Weights of a small segmentation model.
Training: adamw at rate 0.0019, batches of 384, held-out accuracy 100%.
Rows from block 3 of the encoder of a small segmentation model, named by matrix and row number. Rows with one number within an expert belong to one neuron, the router's apart. Each number is 128 + 32 x the weight over its row's rms, rounded and kept within 0 to 255. All counts start at 0. Numbers have three digits each.
After each expert's rows are labels from the 100 images, of 14848, where the router gives the expert most weight on average: "colour at peak" is the nearest of a few named colours to the mean colour under the peak; "top examples" is what is common among them. Only what is clearly more common there than usual is listed. The data: pixel-art sprites of 400 made-up characters on tiled backdrops.
# router: router (encoder.blocks.3.mlp.router.weight, 16x160), inputs 0-159
# up: expert up (encoder.blocks.3.mlp.up, 16x80x160), inputs 0-159
# down: expert down (encoder.blocks.3.mlp.down, 16x160x80, transposed), outputs 0-159

# expert 2
router.2:162156151154132170147120101113127128204124192119104143149152118148120175153162104145142136132096155151157193108063075166119111065143157171101094142167132158133102128139127150118140068145192185153132095096183142139128149159155111174098129135083125048138158142143126154139109171171101155132134123164105145123117134101110154117143143111120080129189163140138094156120100064135088138188098138107156140068188178174085098135129195151132186183126119085150080075155184090139149111124174176
up.0:133128095122141105158104066097141144169118121147122146124096158116136134101099109175178074134078090094162147085175056190108137100145139107153143131144107171155137068103144077135102211134077129090125070136181153139103104097136101097138170107124155147106136135166105185151083073137120110121118141180130163085161160108131139088082170147107054144137129209120173117178091100169135119120092157073162119139131134080162151102157139086097168162150103136078164162118097185166173155113160133
down.0:098107173162151126121130085106149124108110100198051123102099114191143155075161111120075118135096087139119097174153154154103152123131157106104135168130105162152105058157136162097133173177147128049129064154161103093113114138185131114103172193164075085149123140100106098110132125182156104200111128149154112177139112085089113111117122101098111189128139158101081173176126095094138107126141113081161152101131085152070091142174118073131127144156155095153206126109150084099124126130179119
up.1:124090088106128130120085088102138082154157130143148102150096179188133143146151071147150131128055126138117070085144102128162125227166181108145159105139115092139144107150101064128098146131112079138199175136121164171160098165132149079130120124096090133141083103120172130109049097135096109133131142139153139105195169129143084160157150138143098128212090098118146148138145166065171064126204158116101136134107107151139167106135131137110185141128104135150162207168131100123136083120152119
down.1:168096052098158173169092104136147119115174100175128118066131159182148094130161129094138128142090092086121131063078171130154088154087104126167167108149076115061106071125115123133141140192076128128201090180162122087167091095105122151095110148138083116148122118103141205159116109181117110173155127138139127130128169115162153132101115124131085147208077136193136145176105117110200134118104109095103109132106135134138142126197136166141194080133134101145138125131147114186115145113162113
up.2:052124048062152021117164116108179151049162183154108161117137094125141097107158157121120142083078132108133113116127177106147160119123095122049177122156137164176145125125189120092144069132052135137143135133097092124106094126147086124165153129132156136144155124091097101151191124103129150080157138140101168133109105159121197141174120120107104133120163129151147111077132135071178091153139104119126127097109084092143120148180176122102155130096130106127087068149086147148079135115155143
down.2:146108052177100186059139149132098116173064074154130123129154117108080142079153096175100146132149177166101197090132052117136090130179128164127131163083163067137090169115145180172089101068050150108141073129145176125125118135138173140145133109143105151142125162099083138178160118135151079152142134113179051129145144082153078088121147140103135114130150148092169115127117157094085162101111119177131151087116139181133078136111103141062128094140097134152128126103101130144147133125123088
up.3:156150138143189134184085142134084179171144159125170166138168098136116135160052085155189119169132118059126145082080121110156069139144076142140123106194149121150109142112080056098159109156139136108123121106146164137089155154084097102112151156158139153112042135165079073153114145143134079158141113091148148109096139124084098083133156115076068155177154133149114156113117159199175079110117104095155076123162130140173123173155122125079097153106166168114128171102140117111152137122174152
down.3:096076104133076122082108136117132053130137097157114137174183115112104066106117147137167139114148136149148125099125101085124075132096062139070165176098173093116136152194128081132131130105130101162149162194114085149155120102128108109143138175088121143169125108071126110151115068137163183143061145137154112151102132089085108191167087107120112108132086076088125161068150142128099074093183093148105078192157080133142100107199173112125168105120098159113170172135122129152161117117126115
colour at peak: brown
top examples: grey

# expert 3
router.3:102142195107114106107160135123112093098115140110152157138129152093069148138126171142130139129149152109093163137161133122139117126098152174091150104128157105148179121160129175140133175103139107191168158146093126082126177177135086136119168078165180148105164083097123080110090103168033150102105083117143143132152101097202104126162084107112136139066131121066109128126191164174139173178158178196095156123099123111072137199140123141150153097164141148145139147108156067039107128115103142
up.0:120103175122161095113128186077091181052126136098142090109215075095084180134136145089127128133066132120133108136120114126131166120069163191114139120247148101177092113142081121150150123091098134155106117159110158142140108117118130133091196092152162175177126135158136132149136123123145125149144177147167104113128118030111112115159162133086071155113170088123165119118103129109118135069126133087108081169138097084119164121091088072106118129060153144151104115123128140131133108109129077
down.0:096083146067111096094084148120094122107142118136093173101160108111103152056093136152119180121067086119077142099130126113124097115141166085146126096203183109154144172174169106122100136125138101145153106131161149093153118119100105113066154142133112152179018125121162130127175088187151155169131140127201111153130092088163096065103074145112108137089144137136123163134161119113150093119136103155092162144063076122119112134158136038114122141109131123122117153121094168182079073123092141
up.1:112174167129161082159115152209133128146081136074156143180143137129110179114106083130152132134121103126140099127146155086147104137111176130122152163157157085153153125160129149089079183118103142102148160109203102143109111104121138097187146167164121203122120146165128124137073137107105103066156138133112107132163193163136183149152154126151176075101100095107157170122166116124110066089095215139105111107118162116065097146108158130048116107107073173151118111141154082174144196155126147
down.1:128098108107155124144161112174155142155113070102126134114098084124145117139136079074102094112140192109116151149183172172114137177124088152093150180110085152162092145190117169113117102122151116177122126138170118147130139099143173136109155128112148175145093180174154152183059151144159054085141167148110119163076133144237141102102122101091146113113126117109121175130117127159128134168072196132079124129143162212140104139099124096105164043135116104126157133113194113123079168127127126
up.2:157136144155162138127033131139110134144133103157156162063148131115128153143095139059186111108062149158183123134128155093143111175152132120095162137133135126100146119129096104212173095097127207106123131149100148150132141126083089089091122089151093089133141117148055117117134125178143123148111136115152126121133101159075067145089136155110142217170171150145136104161157148090176090097102147127118089141115107112087126137099099148059070112123095119078101131105182176166143120192189085
down.2:185092187118122142094134112107055104129092115182154135117150127118114165162084076129144099174087148143109061131062209092163065158146147167147106089175169160116168080144144105082127153134101135136105149155140098140126122120108148128151121119115128116125143085111141125188148110219110152057122179155186137091085130143051151133134096148136108197114126109086140126094105200133122111099110113099157100123157094121134164200101125118102134170075123140118056112153137133148083140161121130
up.3:228145121060092090092107113062082133176099121113120147113134122130098140157109131084152104125063151045091124101137106132119175150141114117160151082122140182144131144092119137157155165122129131058141117070095113145101131155072121106069116084185136188122151145124048095169152102110104150115116140149084124143063083135132106114142102144121066140124128120133131085149151116161151164137126111141107115102087108123157135131108048157119163084099222140147141123083083142146084096180101134
down.3:161182127132150188133102094089141116141146099072118129113128142146137188086105131179125218114158121165153123161094138097187088085091136124123173109107149167175116079103110122130131174101108097116154117146138148147147111177113133140091099141107108077087132152126101110113145115138148170139155142123176138080144100136144082107115094153153119163154119053111076110090116105141109065063082103181152136071098065104129130145146018094166078182126136145111113183175095101130156166182139116
colour at peak: black
top examples: black

# expert 4
router.4:126088186125066086104132096106072068118144129145111119131124106084078148197185164130141099068127148140104174144132122116187164118163185138145117098170174068136106130165128144146104138130157104146194149113126096100141146131137120138125124115121170131111132100056127067070152103163052162060123104124167118125100096084156095148187129099182131176119149111086129114081124145184103212143143160156102135137110145082112167142096116178174140150125166153129145114104114138060080118165111125
up.0:084111139126121132135067096109135107188165144110103118114168135065145125131156158142123132142106205145132155125124093146148128046168073132125112117162127086117164149147107152112044115120178140167092137106110167127154157086126118164100084111162123161067140120141119110155132227123122150130117111154115063128105143116043140123165039090090131127098133157126148155147118142144172188111102101113158136122116162125120186154094192069109053130147118105111157170078103148117124178085090159
down.0:116160160081129108088136121075051140182101153077118168137115152110117129143114145150117144096116093153087126100143159150108154121185166095165202118058181085102106116125157164159120122094093124146112117092114118141142077171149162103159070154139155157094166121126110093106177163154112163133135097137132108042132190125100116132122139095139092138091164192154115116153102152168109143096121135176094136066125141157083178167157171109143101150132149140052084135165154161068175132146094206
up.1:119122157148180158100101159105157097190191145177190100178076137110089139165181108077098138091170119136165143112110164151123130136105127074106059128088098127119114136113121081144050092155201138109224166127123094122135128136102094164085118143137137093082118149091141109081146172111130131165094178179133127203135125099131172091143132116147121144107118118124162154111143150131086158155140130125096043133124094137082026142082128143144118156121149130105079113142127098143076142114123105
down.1:096153122113143136129124150114121159123186120071116094133127109177062120123059117110085130127173159129162126107122144161116143183123147141144122126139064159086163120125125133146071084119135187131158130142148153158121099146138093158094093147132106129152136139152110131133111230142141132162138112135069136098165153149120158104062035157119172157196112110177129156140121154144217070127114111152108161097094118130163127131124104183140076152203171116148063110083135125113096044179090123
up.2:103115104136144091116152150142171121130130121189154160127117181199113093112059095142161110174103180119092148149189127123127122120137138102166109096041121140139160091141153108148137125144106123056098150096078116154064114171198146131160164133089062105133140099070180115124094129090173083113095098149138173175159117124115142125133096117118113088189109201152130106151127058115199105129118160126139134124182121176175108113139182126093140121176155116116134106147149128100086096082164186
down.2:087119142093132141148157101166137156130136084142070174151141129112151098135119135062147092147078079135117158096142146164115105084172131161128085141166092117103139127137133188161122189128144143073136192107142093120158150136136096183106169152152124096128103161240127081114139133119178154080137079148134100115115167096079129152109163117095067131099116150093207145125094098157143141130117152095149117104159156112081077158109111133151180142118158197135219172144155105071120172093154100
up.3:205121080108133135096168170109142127110130099084145152160059154124121129101101108109071142135164160190124112114121101070153099148194154124156085150103159074137081137070127131134149132062148185150158078184108143167111120202126140216144117165121119107156116148138139123122111136058109114117088148137118118094134122107103120100172095120143164102164113110156162158112104117198125106102137132131130129167053063073133074093119098104139108158094208106146135121103115138083098134078119073
down.3:121102147129142133085100180180109072139133102087133127139005147146091120164168133127106138165195148177090118141148119132146152074160123135084094128100093143121111140089095121163129114074166141174118135127131169146167093144170149161140093144132074134139166126066148165153125142158130107190089154107135153095178085145127105170151075143137175135076167163117108071157073075122122138125158203165085149104133141107107071118089092108143124150123135125134143164187147075065070134147146104
colour at peak: black
top examples: grey

# expert 13
router.13:136146159126115129098082131132164138119099091085169138144118141097104094110148128098123111119153143115139123157145154079084078168091102082149083142068146051094119061096181152180153139138121103162126089160081073127160165128144137129178143148142118195170170119169157168074144128066112121148129153101130126135145180102142173145087145156146222147105090109126087112123143110122090131033197153077137169128078107074161080140132103116114142091154138162142139154070080106100134096116108101
up.0:119142148150130145082155206110122114101126088093107159121161100169064107112117155126102154116151156115152069125178122157087079154093094160066110120125058126125156137136099097070119123124125140080158122111180160146154173084161112139106083142103101070164138072142137100128133189137102106169156172094184139153193106106079145163106101165112223145086136114075074133110126114135080147094100186125068124057143118173094176117107127141129104148126142164158119140141075165114144165103147137
down.0:131114119108088120167100081090067172120090114094133175157152125186148101122105143139139116136138036133115094106136153075159116132091157103099108090178154171085121093101076146122173141119133170102148105154112137171084136104076103109032027105151139140124152115155136156144113079128094159146122117094156126174156124112093118182088157113094088061149112089101122148072114141176100157138142129159138127168046102104194130148163112132141104113154103103091082125138157156144185074147126126
up.1:111181137092110151117102112126137121165158136122164181129100117067092059117085099155085162139143148126097138119132169087145065100079064096157082099109144102112146085121114164152119151099114099109095070141098150079053166147061076135137084121089079139108114089136086109123094108079130124177141134060125108146167117093121065115090073088143183111069122131120159098125137178116088137112127101138116168178100068103151117172094137182125070148133169149080136149103107099120090088130143121
down.1:160050101147120176117112055162116138181136103085126120129068133148154126126094131198148137140105124127142117148172181105178094057171132144144123143084148168074140146110160157162161172149095142172129134148096136184153149126157089150098103091150133105122221150126115124140141058130073101130111117077117115126133137160145123123088102113150117096132131162150105085110152135158154092180154111100125164082142091136199067130160214144142192137190149119123156098172158098122102101112178089
up.2:139126111092126137155124089113216089116142145100151077113087107108143141143121114080147093087144133145121144079125151174120119149119126155150182127157084148154147132166156107068153103152128090087096096126131107105143145097074106166076078109122146119128100145127147091063111124109102098145131091120135098176169087140099081156128188070094156120084113141142150151096139102151126117034162131071047063161080131193186096108113163149164091109085122089092130166136156112073142142059146095
down.2:120158110156103133161094152100137131117134103150137134152136118090164140136119144071132128212161092118167100074113149133103137132145103065167101144176156149145123076057162177141091123169112173116110101124121063099105123155102129156090164093145128115121130132134140093091093120166124105104174091127092156145149101137213089089121180127128113086177112162201147087144106093106162162148146126102150120121136080095151180108179102188178188092196073144120183108116165122144141088062183108
up.3:157126126155161151138112148184119162161148125096121061073103091170182113115172130077142188134195136171141120079162102102052139084072098077139133120112102122095130136071128133116130090091153100109101098198140142111160103128060152163156156152109119125187136119071181221165153104151149188086145143125123099120135135089126153158113162155122127124162094114145086171135137131104134123080111109172160154095188136156180162143117134148145151063150093107148098113145101118134174150193110104
down.3:113154171104104157132135146152120099062116085120140121144149137169179120136177123102100144115148138152066107047117177087134127135095120153122124095090068141096100178138149099130087123098147096147150113160120122120174083167122158148131139154116117200149136100127172125142159143175132199128114164167155093119132143095095138122083100079139165096166058127152135111113130099062181098081105047149118182114136058105134131085119154168134094079100090107180043139072137098100184111141122097
colour at peak: black
top examples: yellow; pink

# expert 14
router.14:126110172101097113065113111091111127067115154133135128119189060089132163156078125161117176092128147086073146147105159120158144151158107186085157081156155141205157139140117159091114145109114084212105110118093138074075180119148084127098171099136197083141155135100112085142075079169130126167104077128164160123124073116105076129126107118118086176127186116099090151135169143135102164160120158132120161168173117112091145181136177144130118104160154164145109104165163132088168111140157140
up.0:146100188142168106119054111102085129154114126110132163125164107157144164096160027088071171139105078179134073103142121122123138107098147117108134118153097094121193134158105074123165130123068119142130104144090174157114091112117139126132165157083130131143119202166135127131163116112155110103071113181147132108154149086058090087094170134141096168194135089144129081134166121103096081123161108137157077151146076058165102116089037138083160134146143157141163143134139143154151136131147153
down.0:125135128224138162110145122141072160115104135116108211088146114139106200095156088124149139137062104128144168167169172152086101118190167126137135118116086191183138129134145159134166148152112115120137110116112167157166042083088136140066180124135174125115071142100114165131074107141123095110160106161141167146105172096112111140134101115162141128158150121159132100161163112091108090102145157109137115162114116143133132043112078141163086073181109159102143098083219143116140115160122127
up.1:176144154152123137152195037149139116155098075104138094078171106093148091178071155129169126158094093107126129144138110200148158110172109170093114166084174181190104153119181153080154096103120150117066130093149137116126090060129112127124099098173173145065131161142119141175123152158127134100139099144106149136124124140077138103153123141077093173052185184077137145130092111137091129119100167128125142083117104151100145111079174119142116135107141089093099094108092117104122190142106168
down.1:207172150182128131067136164095108116181100111115108143156111101131067110124125171143051165144137165084109125166143080189117142111143103203169138134107152104145115131123098203106123127098135122076120127121173135129144113127213135176128124201107103168062176103147170118118162087142109124060119152116158084124122125098065076114142100117181117157080169155149149157123143123197148162146125084118175118135140171141149096176108120150175138162092149149105109106125101170091135139150087133
up.2:102113101125076139107158131090111152059121075091126090145137083115149129110107173118153104166126142119149139179124179142152216147199101164170124130168143181163134156118137146081085067135100104147099093142149114131156091119081167130120093140147149136115194135064116113130179140138097133107130158106083183155134143143154134145125121083133204161077170131111109083124129193197085137100086112130123142104125139175115155123127124073132081115097153107138063025085076136139109142116090118
down.2:069141135115102124156150141133115118113141101100091054156116159149158094154140187170128113092149143185131188127131109081133138073119121120129164148074132141130180088129178129139124063110144055168050167191147147124141175127174168107126133136118160139071153111088108119093136089146115126158156187101182081097117098094149120124119140088153102155106190122118147080111148124179183139148116141153115171068161121137176199152071141149091079176104135119139078079129057144104124121134148124
up.3:084123090124063107106159149157114063084095070148106175084151142130159144119184154120174105120172112154153107133136138163160122144137091090134113126104080188083141153145131157146150136160172130129091165111110103190192122151135109074190112127120119124155166115062194165136104137096164155131143169129117149164185110168176107149178149150186133092097112148129113098178168154136128085134139094115123163118115102171101131084199109129149124099135073107056182103099194121140124167098125070
down.3:129139067086174161083135150159134130089063122127168104134145156146167108132079160120156152143215116171109081113083125182105132097135077184097157184130084141086087108124106143122110143105132146095124131155163105103149136157146121122145104095119148058070170170115099173116145122106164106161083161122083118078106157150074118104140131099105149076090169112205151094097119112112131140096184063167049179095098116128136146143154143140157123083119113101137094156125176137083153073100161094
colour at peak: brown
top examples: white

# expert 1
router.1:135108084097144155148133142191085171122124137081119134124149078114191157097136134102100137203091089160168096181205170126125099115121144081138144136119178179108114157129138186144156135180150178115138165141124079121135113134113146121163133140079143090166133174158162144141157121125160177127135134088088124145127162176109132140106125081139068029160090105176092166186172163091106134155136078183138160075116167105142125126171103150169101128111099060154100117126150201165113134145117127
up.0:122094092127140105095071107163102177169060183135117129130122154105117161087132167115138148141116201096160187119096123100142136127033091105023117161137124101138177125125112138099104129112091092128098155119125174104098126139162111129151123123135089108141103024164151203130157160121121117224113102159133148150156114144132155139188177112134158098134162153114141173167147117084144127086085091085121121103179118166099127154096148100173106132117085142138093170151154095131179161151118118
down.0:093127127135121178140140127185130136136149105132119105096112115180086105154173082094120065145073135111100123161061106140157084111181129164198110109093139139063118110125134157151166121143158130114169079132138103107163101089119126180128119118114161137083063124124072122178135128128162150118125137122146146115096096158069172158071112148122126132218146086097114032152092120143195126103130137173176110152101089042087114088108150169114131155112158172126154158080088137134114169172147155
up.1:113122120088095070140052131153091141100080157064114081094115140127155125146185120120119087121129144128137107131099088126190142100111124081173122173116104112144107121081162078149178121139082123141104152161192121164123151141123143068101064110110110143121157145109142117092153121096113124153180134053144172132095112131111120216131204117120143109146134148149093144064186122142077145078144149103167077134070128083172136131098134106096131072107138126147155070096054166125139170106182120
down.1:104121069182123137099117048101221127161157046134112092145106115138122137155086105194158122134098120054137190180145121111130136126181171095116104112120139145170100095101176134127087158163108173143105154078123114103162104114128165069117159121083136154111106155108195128147098119140149092134080133165151177139153161095132177138122169123084132141119174172110136127139119132079189093164167157120150119131143173130100180123139179128118173101144142153103177175122144170144087049141140156
up.2:135106100106120108141104107067116125099118092147109106086117120130096110125132110216134197146164079148117143168129119113143119127179132148205081166128181157109073104128190162106115107111191138178150118091169116135088082108125113129141059127113094131048189122123125122164147089134146188126139127135120107199091120074118139160117134126125101054131148138192135125105122124145154177105127048129153116088081085067180124111129137162135117176126126143091130075172084113107104157158188135
down.2:174084137130172111129143108153095138179137105058155171017105152099141083124135084105151144103097088141181133113164119153130162134121191172107180106092115120152153107152124119119089124131082104113166123123133112170168112080117166111085153166094164132131118167109112129147110123091065078081120074162105163135122126131155130148108057145117150178138155170069126180118110133102079121154137192105143124116089147189097101106059111148019133150136146137116146139154104155115162177156155145
up.3:089136110162152167154117147110073116105105153163118197127131133147044135134105106180104133138114088153164064101140091156100123102173143172141061149176068092063138142150083064127099144112100154074192110132134188113090131166155030154137101095142040106090117115140061108136136138151117147120126083149144082120155092090146117118103149176162154125140136110118140116140143095154131166097114082060088100082106159121138126144145087164086112145154104113142126134086131071106124118102102097
down.3:107075150077128138096114126142087157118135128134172188124138158129212081135117109113163137137116142082132133095096151118188091106063135097135138124125142152134167144124166064133171164122075104182107148145126167163115187115149140085144140000075104140107142102179128091136111077141092135113113109061132165111109123179150128092084111129140112137151141144117176101173156136105125113146147113152103130138111125117103139142107135134089125125099104170082161146134149174104087171109173116
colour at peak: green
top examples: green; teal

# expert 10
router.10:087148145134118076174124151038123083105153120179119078165141126140099108193131158140099137124094138126174149161110128146163180147100161188119097085155095115135130114106096136131069131128167128165133144075126104116102153141168137158137095116139136136127134122110120021123143149152128116143155142119162109145140161142101088112162106207097188199093134094069157125070094076181140187152093195125115061165145103101107160165074129136120107159119158165137131173183145152141129119102190143
up.0:133166104166170106153132108091141111147160123111126064126123115155148177151096146123160176148120145100145215142115114172120095128131141187105106117097119161150151152142115104097118124103159146149129118124094145144156155138177124111128072109071136153149194186104123110095166139153146098115154136098142122117124172148050139162128121129093148147113143170095142114053005048156101126139090211117132071155126176169117065171123080155112125201164125154117140126138173155108120159082160129
down.0:148110152102169117118157196105122142102138103092120128143147080117123104152134142161133152120183187124126122159159148077090129135120136108073167085161113109159138193115102187085163127181146150120173076123139110164093141119120158156094146144135207115111109109182110096128193143141079125196069121153187078133108183137110130072118135139131097121046177111133104175093167106148100176155147142112105139113061100117115123127094137131167098141104167082123073061147145170115157097138047113
up.1:074116100085126168181142109150106111140099128164129117070149116116169111103108114114149133116128131096104109122118126178165107146099070104109192122082134141116102085153167114095149142082126151119078192181094147162109137147152176110111148142093111119156114124107167189104107139158192145096176146112146170111095156182154090117102150100126114114186074107133149141198144110025180122096158175193071165119122120162148141074170141109131150095120090108153154182105154079170139096089192112
down.1:085111140100152154122141131151137125158115104142164125161139155139169155154108123150166129139096123108151153164134108151181085121131118113143126119134133166111154134148117104145152227155143192163137157110147114103125140173135094129136102068086144107100090158105151174110142171115125098155152106093112207180184152142075138172107120085165139158119112177104191121136114067107118111127111217111111052127157207108161109158157146129145201092129078207111218149123166157116126109072152115
up.2:112134094151086138129126101103123055157127149124170098157074124188138098155147073099135085148072133073144161139094086165185131138125145143146159186088043168127109139094165118125094099080141132121111100094131069184171130162138146148195088099066133127165142163153101136167154157133161120089109154122094142126109133138060129169177158154107148184102130090097129131125099073172125134133128175152135077124155146166109137132079142160157106175155158174079144147152156102117101151133218172
down.2:117095147133121132158112182132153150076120124099069114110144064152093157144151120165142155173089154168080099124100171138123126086152141107123106099123078149134102165073102168125138105123101163125161096136158142132091107101061117170108118117176131129069114148102149111192132132109149152108086094150144063172069090132171127059112104119103088077038173090161172134126167177148169147140072098153143122111082106098052156139080116142121087135165149120085057113071137170102116123135121098
up.3:089179073191136146133160142138153094176119181106138119137092153120146139091128158133149070177155150178096181107120084127135155094126105121122129138120128154092126114142144096137167128107110151082154128149102100198200113158156165127144125108120122138134160132167138154083138188106239109099136089096083082094083134126117170154143139111154132156076154135110130071125081087149181115070077181114137142199143154159107098140148154093164157150165087135061183148096169098184118145102098130
down.3:116173122211099184107114109161203115160141189113110133173115114093091186148195133120111102097169127123142125169167106119174135135164169210088086136109142125144136155153152117109164109114166113139142116114107063104131126093082109158150093072177216182134125086171135116146118140160110160154109146188102178138141127129091121131135103125117122172060187128117175107120086145182111164118131141106142119157111129104108165135135165107180135148092140162162173075068140141097112102074164100
colour at peak: brown; black
top examples: pink; yellow; white

# expert 9
router.9:090120150070117104141175148076140081076149132133150123179131108100124113177143162123091126098161180112080094123168137136140115143120159114148114056137122140159118127131126157141089180150207114156148159128088087067125170162114127131138179125100112110094111088052166047092113123142110158121116089122172156153121116145177078104182078124126107148120093112094185125137177146145159159185149136175100161171113145117111175176182118181172168127146143135102145161115207126075083112099096161
up.0:067088096120098098110127112087176095101156169098095122141108158158197101147081105136151128176098126065136115127137080151149115101132132133127108136117112172181111139107125109088171154095112150114130108115146101151087107132107132114135113108089083123093131116145137079143108105122207122087157115132080176160134073190062099135091100094125122152154132167155184124225144135151173089139120199171148124124117173139130167145170129114125170168122127136090207112150152166118035101059155157
down.0:115146103145071134155151129112129033126071151143100150121132144158114070085147093117114161110159096101123101106123100078144084119166126138089186131145139057057095141145128113117146089146171157096106129181154073130148114166103097112132120108171062099169111119125166118142119196160145121197130151166146181153127091067165139094122124128108164140133122105096037101117142167069059088083147136147111129149159107135143146084136063082110150076121134132126141098148151159160178069121102120
up.1:068128084160096102158184126130123117102144142160135123133129152125113107137147176141093147117108162195154075095111176156129140099132130148080165054133058134072191123122068115112045116093128153143120178143131197067119128148141193163146148142119104169110055087158153088141112150147124078151106108109167084156167146191152076140144121147132151133124087110118131155112096143083164111133095103112044150125129160100138165087128133077157091122114101078162108170145095128183158097164122109
down.1:114111146154174139132130128156054178142085085131195155073066168115161091072118110116139203153146126137110173108120122143137120095149125122141171089080188150134147175107097145141136133073123071158171085121051188137137164181114164141075140136118144119118163122130158168115120117147109171166164139086156141167056170217169129118113121103103135165181096112126153095067103132121139102165117141163140139162114122149199106105126166150134125068130073139139122171127153161128134151137075118
up.2:117134136144126130148163114113137115132127149156147113145078130142082139135136107108142104083156173140120148060027117141150081112130089127124114118150048129163095122194076100060114103139085085087141117087142143153122047118127112123089085135163134130118173102179079110123157149101115097115124137139120085132145095115074097186119167077119133159139128103053147185127060082145159101076084138079058088099090058124164120129072100140094080150099157136121133113140112107132175090100138113
down.2:107093165121170110148120133170123129165156107138128109111152178149037080057144068167101132157152122140155122047165128137136095185111106117077177066117072071134129181076106121104123130117138122119173152191122140100129111099117147105113074119090097117197138117105133129146132100145174127117178119184144160080087098095126118143104115180137082154163172090128139146094092127106139146152125072080107120127104154148182091154167149123112147130067132089106137202126108091124136167161161193
up.3:106117114176107138133123149162129131058177103179063155075144079155145071153149179178114106095162104066116118135166124124113136112118129171125070134112126131092172122146143126167131122136136141104144085090147082112166135065119110124154110122223133155084116091159114136120140077170132133149155137146156101106101184111152171097088173108183121166015151165087127146071066155185181081115112136060117136110098131116147134133151134122152096111149094122090104121177097164159108151131136095
down.3:118163110161151159187116152203111130152189048199099114093169138113187147176050087073152113096139154133103122104188128120100113116117141134148139147138137187112134117138140146109138100151146128101144129099101126115142148156128103165096124076166207103142100122088107095108171168177145127090097135180089121116138099147157161075080085139117118119159101136133052149096072096133174155163148111172214151126158107137114145177177140120149111116120131147093082111092103104080177091141106152
colour at peak: grey
top examples: black